python train.py --encoder_arch="pvt" --dataset="chords played on synthesised instruments" --spec_augment=true --win_length=512 --encoder_norm="layernorm" --encoder_head_dim=48 --encoder_widths=[48, 96, 192] --text_encoder_width=128 --text_encoder_layers=8 --residual_init="zero_last" --max_grad_norm=1.0
Rows from block 3 of the audio encoder of a small contrastive audio-text model, named by matrix and row number. Rows with one number belong to one neuron. Each number is 128 + 24 x the weight over its row's rms, rounded and kept within 0 to 255. All counts start at 0. Numbers have three digits each. After the name is the row's rms in percent of the matrix's.
After each neuron's rows are labels from the 100 clips, of 14848, where the neuron reaches its highest value: "top examples" is what is common among them; "band" is the frequency band that holds the peak. Only what is clearly more common there than usual is listed. The data: chords played on synthesised instruments. In brackets: how many of the 100.
# fc1: MLP up (encoder.blocks.3.mlp.fc1.weight, 192x48), inputs 0-47
# fc2: MLP down (encoder.blocks.3.mlp.fc2.weight, 48x192, transposed), outputs 0-47

fc1.120 040:151128133130141153118161128096131089097179113136109132131145143086154144099117072158123091092113141115165116157143105091142124136106155155135129
fc2.120 049:107169088137099112138082152141132127114167161115128096157099118115135120120124162168136181138100095146131107121123145101117103147118110114098165
top examples: arpeggio (98); playing: arpeggio up (74); marimba-like (64)
band: 4000 to 8000 Hz (54)

fc1.74 060:052171117147146115145113164104123157099112104141135148147151125142102140140111128128127142181139146113096118163117107165100151129130119105165127
fc2.74 068:158088126122120090113117148158101130119106187147128123140154159121140120110114084128159144095093116139127071097090128096134134116145108103139117
top examples: block (73); harpsichord-like (29)
band: 250 to 500 Hz (27)

fc1.80 092:143114079155136160128132106167080141117128138113114116171154152118149092142113181148152121125136122107148115140104153103118084110151101145113165
fc2.80 088:134124142143109135126137173095145120114164159189112151145159101188096114130101079104124126092128132135107106125107143127123131116143123132166101
top examples: mains hum (62); square lead (30)
band: 500 to 1000 Hz (72)

fc1.5 091:099184139130101108140133127119069133136158189111166107120148122163191115140109111105121141153125143139119117121121094127126131145130152106142107
fc2.5 083:114099117091130056136102120141145138096071146117161142101156127116121111094168154120162113113156123120093118119108131125143146128123113091105116
top examples: strummed (92); horn-like (25)
band: 500 to 1000 Hz (41)

fc1.154 094:124140119139128150090140182088065104137176156141135119168114159162132114160092119115117128126153125165100136105121118110140119107121153115149129
fc2.154 100:117149097122171155165081130161104099142144110150113143167133169164092135168108128136113138146139124137118100093088127145140131094141107097133125
top examples: saw pad (33); string section-like (30)
band: 500 to 1000 Hz (31)

fc1.148 101:123144105137127121121147108140145118168130132134205162148106165124127157123083137102175100139122134101146159093113134094099105122117124092137124
fc2.148 119:102128104132155175106135126132157108130162158108153102188104124129164141170137103096119161158120131152088128118141123157128119143112087110140107
top examples: arpeggio (90); playing: arpeggio up (59)
band: 500 to 1000 Hz (33); 250 to 500 Hz (30)